Weights of a small image VQ-VAE: adamw at rate 0.0026.
Rows from block 3 of the encoder, named by matrix and row number. Each number is 128 + 32 x the weight over the matrix's rms, rounded and kept within 0 to 255. All counts start at 0. Numbers have three digits each.
# c3: 3x3 conv, stride 2 (encoder.blocks.3.c3.weight, 128x64x3x3), inputs 21-27, a 3x3 kernel for each
c3.0:154164170156131176172192182128135102133152122130145153136137130118109115120138124128115106112102091095106096137139166151147157179170180144178185157173202197204234179176184176169178185193199
c3.1:139147129158162141159170153170157175144134154138133157116110101112104105103119104050071056075083078080078079166160196156142184169184211123110120130127134181179186171147174136137179160178203
c3.2:186179182187152214199203208126108093113113072116092060116104096112108095111120113109115131110119107107124125136118143130123130140136139112118117102112130121143144163154160144140152159151138
c3.3:131119103096120110116121101117117114114123122107118118067068092098092102108094113061082084068086091065086093115112112118131133122128127108112116107109109111111114098105105105118107109106113
c3.4:130142135116128103138130131136160136139166142136152124157157171148119164164158178086074083080096079060082096226194231188125160220171187136147181134128199164133184167164197174150198155155189
c3.5:163139176168151146167138120147143143146131143150154151144136140144150138160137125147139123150135128157150147128131129127135135127134143136158160142148159150168174121126124121131136124124138
c3.6:125165138154152166133184167142140140135125118125123122140146148127117121126138119107108112121127126106118116195194207183159177191179167137129142142129150168145155168149170160142149157150154
c3.7:143155163153152164179202191136125117095087087093064100124142128127125126132144133073082079094098086097100092150135166137124148148150148136115129137126133152139147151144164137126147154146145
c3.8:141144121177130159127154145114136141145187201135201197092061066062064067068056074131121108115114100116104106134123121133130123132123120136138135135135131141132138131136134134134135143132137
c3.9:185141155170123133171125132105140150156194224160236229110087088082101086074073088092096091100091088091096082136130126121136117121118125136132129130134117123122116140133133140144141139136130
c3.10:204181196206198187210201188121120108119124103128125113152149129143122118126119116100111109111116125104109112180173200162160205161182213136122149136123150153156191175169183145130170159162182
c3.11:200209183179186180208188218123111092145124092149136092105123169086110149105114154118133142109130142113113118126118125112097125136106118136136166138143184121159175133135139139130134138127134
c3.12:206166187180149196161163141117108105100105092104090094165152160130141144148149152101102104113098097093100112164155165158151148161165153138133136129136138147148142136141142134135130138142144
c3.13:198189174179173126183125099122123125130131131125122128130137139129125124129120140107141165138194218152209226097088070094079064082069065137132125141134124123131133121114104118105097105092091
c3.14:098080089091108095087070085108105097105093102106104099101101115094104111112093114154154147149137144139134121108119123113120117125123129104106103107112110112111103104112100107105104108104108
c3.15:162136117144130073132076112128146166138149157141149158032035033037064059043075074116124117123121124119128123132133133139158167132164166134119130119139137125151139129143137128151173146171179
c3.16:129155144141108133156164159090099087098119100103107106158146135128125101138136104125141139123134124127141131124109118134119112173161142112120127115119138162147151088086089098087089111119099
c3.17:108146136146128144164172156097089076090096089083112094147136146139146134149148140129132124122127126147155150112125116117132120120132112099117119102106133091105125092094092094089069089076068
c3.18:140131137136140151158168148146144140141146135158133129176171162166169159162186159064065025068072053035049028221172202182142176199183188154156161145153170183157170193179197176170175153181168
c3.19:086077076067086058080084052141137146136136134125129130026049045052071078092079085118121126128124134125122125136125135136132143128129133133137137134134137124129131177192192170174185165189193
c3.20:176160156182170151207201168134136124130129112126130111135124132133131131134139135094105102120110110110105116176171197160150196161177206140120155129122164140150180152162165144130159143153161
c3.21:155142170143143152147168157133095062125069028124058044161169155164160159159165158074081089084100083069077080152134153152125143165160164140132133137135145174156159153156169154149161178165159
c3.22:162133144142144123135120124139130126132127128132121108080099102115111122143130140050040040050056063066062059087097091108114112108092108162146149168147144158140141082090083088106103083094104
c3.23:133116102113125091132134099143144138127129131134109129118125130126134133129135141063082080090090100073083088182200198189183210168209200152138152139158154163145159210198205212194241223207236
c3.24:202172184191133131155151135149137161150143143137127149107108106118113107124130121129133119122124134133138132116121135144138171167195202104138140126165155165189191137151168161157204202246255
c3.25:143132119130113121127093109116130124128124123114112112100097086114116112108136128120129143132148147141159161075097078080093089067073064117141139128136150105128130068078064074080067052056054
c3.26:146139120144114140152113132112163165143175223138178183067055049042071049042041044089093081091091081087089080135135125139135128143124134131124115132123112135120116147141148148151137142148149
c3.27:152132183117141142159149151123091072133110072142102083130140133113112136126151133196181179166150154136125114131130142127123132140144155129127145115116129126126123136147139145150134153152144
c3.28:178190159184167164153125128130117099126111105118131101073078059080088085080099118141139137144149148154157147061074030063071050030063055086128108093120110086127128078084082086112100096111091
c3.29:125107104101121087107077068114116110112102098107100103145132135137129130145127133149143132146143135138144130135126131133136130132127128108100113113117112122110114113111107110117106124114115
c3.30:157132136138143135141150143134107113113092092116090085169177170172157161158155156143157138154158152133148136149124146138120145145136163129107114123106118151138149168145173151134172167168180
c3.31:179162162193149161171189207151156155150136138147124135155157139137138133128123135105102105096107106117118108170171174140153159146153161172180193149160181141152158174184172147163163154161154
c3.32:162128125146116122150120129099153154148186240161237243116107117099104105095087101087087084085083078084087084148140145140139129131119128134118120121129118120114111127121130119128119114124116
c3.33:155172170176129178154162200096083112099099112126121125119148126128122112114139107140141129143138134135134123121128135144133133148158157139137147157147154167162178137133146142146152147167165
c3.34:223185172225192179239207201153154138141141134137130114136135138126129127142142149091101103103103100099103096180185191164166202185211239104100138097105140098110152211218249202185255201235255
c3.35:183195178199194221181183139112115120105130158154221214143135113111121103093076078148164168147164148141148150118125112101096075081044051133118104124120107101103105109070089101051093103077093
c3.36:177137128149121118153133120121157164139163213143185205102066079073092084060064085093091093087097097092089095129129134137140135131121128125126117123125118127114118138126128134138129137122134
c3.37:108112093094098076105088091123111098112108101111106095140122158111101134119109134128136144116129116101113101108111126111109109109111111115119111111112110100105107124141135133124122124118120
c3.38:114111114107119124125129120127134125128132112133129110169171152152130139159172161123127110123139131109119116188163183163143157178160166149129139147140151157155153180166183172162168177168159
c3.39:191173167204184171203187202145151145130128122115111093125119125108110124114121138075085079106119118104115123221206224172158179146155174108094096118107122104115125175167182156126160136135149
c3.40:144161128170148173164188181102121102112129121115120106192153192183149177182135173135133126141128134150146145125122152123114130122107127128138151146144162131139145114117134107117109086099078
c3.41:139101128110120090123095092117115124126124125121120115141146156144149157165147176157140135136123134131120108122135130134139135132134136114121124125121117116122129120125117114122123118130119
c3.42:083053062053047004058019015112112106101104094109092092121144143134148145119130139154151143151148145145150138119128129120123118128121122115116113111108105113108109105112108106123118102119100
c3.43:164104156137121120119090099138141146141137152141146162102106107115128114112125139085112102092113112106105105167189160170194183153190194135131115115128110121149139141154138153171165183198199
c3.44:133140117121146113133123119112109100114112106107110107071058084072082077099063078119131124121111129105119124113116124114120116134123135110107118112124113115124120101117117105125112116122111
c3.45:151095187175115175177170172144161143135145147108119111195185188181186193196226244129129119146142139161155150108097130108105130138126135104103121099118126118129124093065075094065065097085087
c3.46:180200167193165179188208198092077084095089099094097098151155138139135134131143117119130120115121111123125128110125114121125127128137120106128139123120141131138148077079068086075076086073069
c3.47:145139132150118139119112139174214213174218241170213214108089091106085073124109096127120124125115131129123132147130126138131123144141138127122117125132129123127128133129127131142126135125123
c3.48:180196155167159159179177157050024048013015029023012056153151160153131156138146145131131139133135141135136148132138140141125119135124115143121132128122126145113114108111107103102090093085088
c3.49:191167180185131137156144175145158135172194138151165122122104115119102117131118136102114098115117111105112097149145163145137180163200213106133134100129158104112149124182187132188203147196180
c3.50:184171190174177143166173145115125142124125152143162167112112095085116097075088106081092109091106105087096103129143132117136128108121123115109106105107107102104110122123127121127145133137148
c3.51:106076104085101098102081109116114108117105102112104110122118125118103110127108114129132120121124120113117117115124133116123124126126130114110111118115115114122123117115112112116110111118112
c3.52:117133129085119126115125120147173141149174141144148142177144169160115148179170171075087090078094091074089103229198216207153160234187171150131165142139188188147164181170192202176184197177172
c3.53:132104113112079067105072080131150146132148152129136143108108111141128148152164187120135145121139155143158182089100091093101102089098105120133143128143154113132141076086077079091086073070094
c3.54:078076084065070091057069077136134132144142140137142136125124108123136128122134131171162170176162185200195209091096091091102103103101099137137143143138144127132138103102102101117102106105097
c3.55:159181158170139182168193177132120119124117098119093089128126115120106121124132124156138153146145153167165169120121118120105110110109109117136132129129134138125128113108102110098099112093105
c3.56:213174186196173167211182175144121123112115106122113117148137139154145142143139144077099078091105107088108101173186193166170206173206218095105116108108135137160170160157175148149179166185204
c3.57:157123131133101121136116122119184189153181229138195198107096091086117104079089096094093093097096092097101093132129133127137126134132127128124123129132113122113110142142136142145133138126141
c3.58:165129179159163147185158167125126112120116111116111108145141166137144154178148178106092072097103077076079053131140142125127135142131131149141143133133137137131133130144128136145136127139138
c3.59:183162165128076087136085113170166147177193143162178131115113115118099112118107114117109107115112110108109102121112136114112164147162182107116148125127145116132143134139183158178233177215237
c3.60:168177197158182212178205217154134149141116090135095050127123142106123128118145143128128098111110098117116119132132129127130120127126123128129154125126155145127147125127121129126119127133120
c3.61:168120115160073094153079076090116111112166183126215206154119102111076049087036070121123120116103109106105097136128136143134131142131138164151150149142132136131133159148151161145145152138151
c3.62:127094091088102068104064072125116118121109112109102102096105124111110129124121148123123128116118130109105113131129131133138133132136137124121121118128122122114120116121111115122122120128122
c3.63:141136140123115123139133106139123120127120110127106106118109106081099086109118120098091083099088084086079068152145155143131132159141127141124115128122117140113096155144139152142126156120131
c3.64:167156169175140177196147148129109095124121096117093086137144118141127132149149117134116125118129118124124121096106103115109101136125118151148157138139153166162163109104118113110106131126122
c3.65:157183193166164202169222217137127129125126136141138145156142145138127131138146140121105092103097095106101093129132136142122131156153133154160151157154174175175174143145129148146117152132123
c3.66:139122137109110129122116123130129127134128132128135134133135142126124128139128135145137145134137132127128129158146146161155154159155164122134127134135134126134136136131133131145145150144139
c3.67:116085093074088054098058028111096100076068072077045062102124145122137144119137135128114116115104121122103111157157171161154155164161164157147157148146152156154155143148158150150149139152143
c3.68:183187175170144192185176157118105092111122102112117107113106107120098091119098086147126123139123122125122121061055075083084101117126111081092089087096127116126154051042061053069087082085109
c3.69:151188181137146179155163173104118079111122075084076063159154194149146169200210224145122116146125129149142134146120162149113144179144149119121147125104144129116129113120134146114121132118110
c3.70:130135137159163161173189193100108106118118100117111106127133100130111099123118101159151168148144142136143158106105106116101109105102081113109094116089092105084070114111100109100093089090070
c3.71:137153155179127174149168201126125126130140136131137137151148140153136134169171158116102104109108099119119109116126135141139157175173170139173172156171190183195213104110123113114103111130114
c3.72:120116147107110120133113153147131125135114106127101091113125132085119151106130141142122114130109100122107090139135133131120126126120110141135133136127108130114098140133124124118111123114084
c3.73:126091094141090113157132125160120104116098070113068063139132131149144131141156132104119108128134119104116113177166184172152174164174180129138139132140144149148151170167188167143180166165180
c3.74:127110132119066105111093119134125134129125133127141126105096094100114117109131140135131149144143162162173181083104084094102100085096098135152153138147158127137149097110111108118108097102109
c3.75:150127178153142205173192225144156145149138139146139144125126129114124117099118129104095110114095102093087098163150146146148129128121109143141106145139117140126109173156134153134097137083046
c3.76:116162116145133106104095096127123127126137141139146150111069084073064066066062074101130135128157149115137127149135137148132129147141148141131126127134124143137148149138151149136142162151158
c3.77:094092101119109105127129109111115104142143143146159165129125140129130136122125150130125129126119121132129121054078063088101090117126122121136148127155190134164211073094073078104079095114098
c3.78:106091129137167128141129124150151157130132137084109105101112103107128119126156150105105098136125127158148144176173181125143149109118131131126144125130127103114110161160171133122146117126131
c3.79:145139146132122131144076135108068119080074112088075108100119105094095100092093094142139132133136132143133134091103087074074060085048021116072066099064066115063058088070056079054045070050034
c3.80:181202176175166156162164157125123098131139109132130135138128138129121120133127127109121118125131124122131127156158179162155183187191198132130126125128149162152169154151166149140187177194212
c3.81:207168187178189098182137127149144138129139131134129124119112113114116110119112110053073073068081087062086073194226205176190233186227255080083106091093135113126169171185198169170213194217248
c3.82:145165153150132186165186187122137144115130118111124108147127107134126124130128116139139136139138128143154142124124116119103103127109108118112118114101120110096105118115112126094102114094101
c3.83:140125148140119151150130139097135145106161237150230254087074079068098071069068084106091095100093087094082078145139143142151127134128130138136120137135120132127112150141131150152127134129132
c3.84:203238222189181182194234196157145146108106104107083096122120121110088113109108106112110105108124104106113103179175162152126138154139133147146141146125127144134129183179161176157152157149140
c3.85:121108108137088117131120117101140157136175239142214241107082078078088078073080085131121107115117114118120102132126109120131104115113111133134123133140125136131130131132122124134134126130136
c3.86:151123137136114133128121127220206192186181135155131119126128135115126157130141154077096100094104105106113108139129146138152162154181173124145154127142163134162176119144149122158172146176190
c3.87:194147144177173166192153139109171166126134147117139117151108106135120109125085100110110097109130112116121121133118133118129124139118134092096095107102104110106099105117130106113128121124130
c3.88:190160156165120117168120137118148148139171204152203210129106114100119095098080102089097092095108094084086093118122113122123118112094115116115110127121099111103103124123120125128112112113115
c3.89:198167154188168133194180166149141144130125127115101113132135137142124130139138133044061046082094091091108093200183208181159209180204228118100109124111135149141175162149179145136176170183209
c3.90:145137165119121141114122127139136143126133143123124134131121129132124124154127126109130132126146153145160165150151141154162152153145154130128126133132126134125124127132132127139130124130131
c3.91:082122139100131159103128138121117093095110080103082068148144145158143152179186176139142148155146156156161167179138163149130137155127112117109116125124129132128118166154154166151144139139141
c3.92:190173155158130168151181155151157132148144132115111088135139134133131130154159139134126128112112108125111114128116099126113085136133103145167158146129143122128135144127139141123116142123106
c3.93:189207182195196192201193235108110083111129079130111079151141156151135130144151149108100084100088096090089096128123122138112122141133116140130138140127138149135125086096095088075073086078061
c3.94:102128124133128128126161126125119124118127125120128121114114125097123114119118124123128120126118112131142132074103086107121105113130123102120126103118132112131128086104091100114089107108109
c3.95:145123157165132129152156164131124119133115115130119115135141130137135125136147113117114114124124123122117112134146156164161179166205217123144149122137152160182202156155171143139178178188201
c3.96:217224217208170212210236217124120132123118124119121127149151140128129135127151127148141146157149150159164149110111108103109108119115096113121122120105115131112104106099090106081092099071083
c3.97:108141144119174161162217212113133116123134120133127125171160176145134150142153155087109104096102109081098101165154181174157187181180190171162167155142162172157179166157163153144144151161161
c3.98:181168175156079090131066098107105117114146150132157153157123128129099101114089098190181186186184185187184184143133132146119123118116120115118131109124123110121121150162147156161174167177174
c3.99:100146150104163138107143139157157137148128101126101072108125129114096138131153165104113100122125140118116129190173210146126161151143161127116127121108139140132125131129125114118124123130113
c3.100:158130144108142131150132147132131134126127123122124121077074094095093099124118131108103110117111106103108099138129142147144147139144138129127123127134130123131136123125116135134126130136137
c3.101:170205185198158219174192218090098081100108092115108096144126126135115115140140118145120117157143137177166153122115135131129125153150139120126135135136139158153153123116138124125133136125139
c3.102:139118130171141148175159163131146166121144169113154182139157126152144102151127098165133121172147125177153136097108138110108140117139162132159142130152133128147133125144138119133134130150154
c3.103:178185184178126173170154216115100098142127113184151168144149143133125131119115122114121119119102104108105102080096094102116124088121111170192203176190185179200183125125126130155147136163138
c3.104:126140167111141142130147127109105084117106097083106110177179189172150177192215206107113108112129129111125125152146174167149156164149137130128131131118138135124134117110111133113103111104086
c3.105:190192217185186225201230215131115104115109089122082076142136129129115121127132127118123131118117130116120131160133153148131143146137142149134135142131122139123112177171170172164142156154131
c3.106:156149156159149143154156143089096094096103104108114108190197189190195194191186183153156143156143148160151156120114113121113113122118117103105119113114115107111109110107106112111102112116101
c3.107:162183161166133173143185165123117113107116097119105096156143146144132135151150144103092095098088080095100095140142152133131138151149144117138138128129137137151139140140153139129137137128130
c3.108:166140157139121152142154170076076072099119126105139128129115123106106124119112130140130129130123114122113112104101099106111099109110112125126120114117118117116111121108100117128116129122122
c3.109:173193174176200192168152173115144157104146164091126157160114074153129068143123103148147140165150148179161144171152126171156126158155152124098087121096086128101093155138166143135174132152169
c3.110:114155137116133166100117124146153153139152153135141133073088119100085098126125113107118116128139145139159167127138145133150143149141149150157152161166158159160174126146142139152153148144156
c3.111:162170159168144176159201166133132132120123115128106118122133123112115128125128114094105097094097091112104103128134131131129148143151153136143149123134148147152153143148171149160152145150140
c3.112:115106116130097119119146137136147139136130125132122121099110100101116109119127114152145145154144148151164157109110107111105109109107101136147157135129139142122122124137131122116116123097117
c3.113:140121124154126143152136141122091082127130107107119121167183170164151136160145141129094097124107103117109108075076112102099115134137155128145134141124144147154171087097072096101083090122120
c3.114:108090130114095097114084119161135134174140120163140134111133144108115150111133157087109105104095110097107101133152181119154185142208203147165165142164178163172194161181194168165224203233233
c3.115:155171165194147174164179187125128123131131119125123113105103101111102095099105093105112111108119122126129138070076092086076102093118125069084086074074104098103128078080094070082093102103132
c3.116:111079075084099071094052049096094092084077076079083075088106127095114112119106119132133117118111113110114115118123132120131126125127116114114103109108109122102103108112103102100100103105105
c3.117:164170162171156165183199180142147122148144119148138123153146160148134149138132141061074076086096099078086085192171198181146188188181208120099117130098136153141165145132148140116135156139144
c3.118:171140127157118114140102108117109116104100117102104111124114108112101091104089087109109098123123123130123113108112125112099115101098100124112113120110110102103109098103098097108094080089090
c3.119:178199174174155194159179194108109102113109105122108118155196178156181166165190182130133129130131133130137132115127120131128132141143154145146150163155179164189191140130143147134150165160175
c3.120:177200189187163212176189194115110097115095096107085103124129127117115113126126116132133141139148154153160168137141142140119130133129119139135145142136141152141134145138138149137121132120135
c3.121:125137168128153147134137135141150146151146142142134134083089106101106114126108148071092090084125120112140130130128130139140138137137145134141132143145148132135138142145141138166142141152158
c3.122:109125155120117183113168169148155139139128127110109106122108110110115128138138166185168160191146149175127135096099089103112120115120129083099120100107127114124127116138125114140131133141122
c3.123:159175161178155149181145181173164106171164095130120060131119129107096098132140166105132133109145134103121145141123140144122122171157156150149151151128162161158178152127126155130130153145156
c3.124:199151170168116127165114115135139129150156172162195179101081097083105100082080096097085083088096083093081086131131130124141126128114122134127129135127129121116121133144131144140135138122142
c3.125:154187133168131118142125071081071076094072071097079084116125130114128134124142134117112119118147163128168164122121123125130126142138137123126128120123138126136135129135133138137143141143143
c3.126:147170212134163220151191208118154155122144172128146146106099116093115135123145159120106089105097098111105101132138143136139135130132138130125109131139113118113113159149128156131121134115122
c3.127:119146125136177167142140123124131155130141148113145158148158153149148151162156159153142140130140117156147122131127135136141133140138129129122140131131135134128141114126122119137114122142115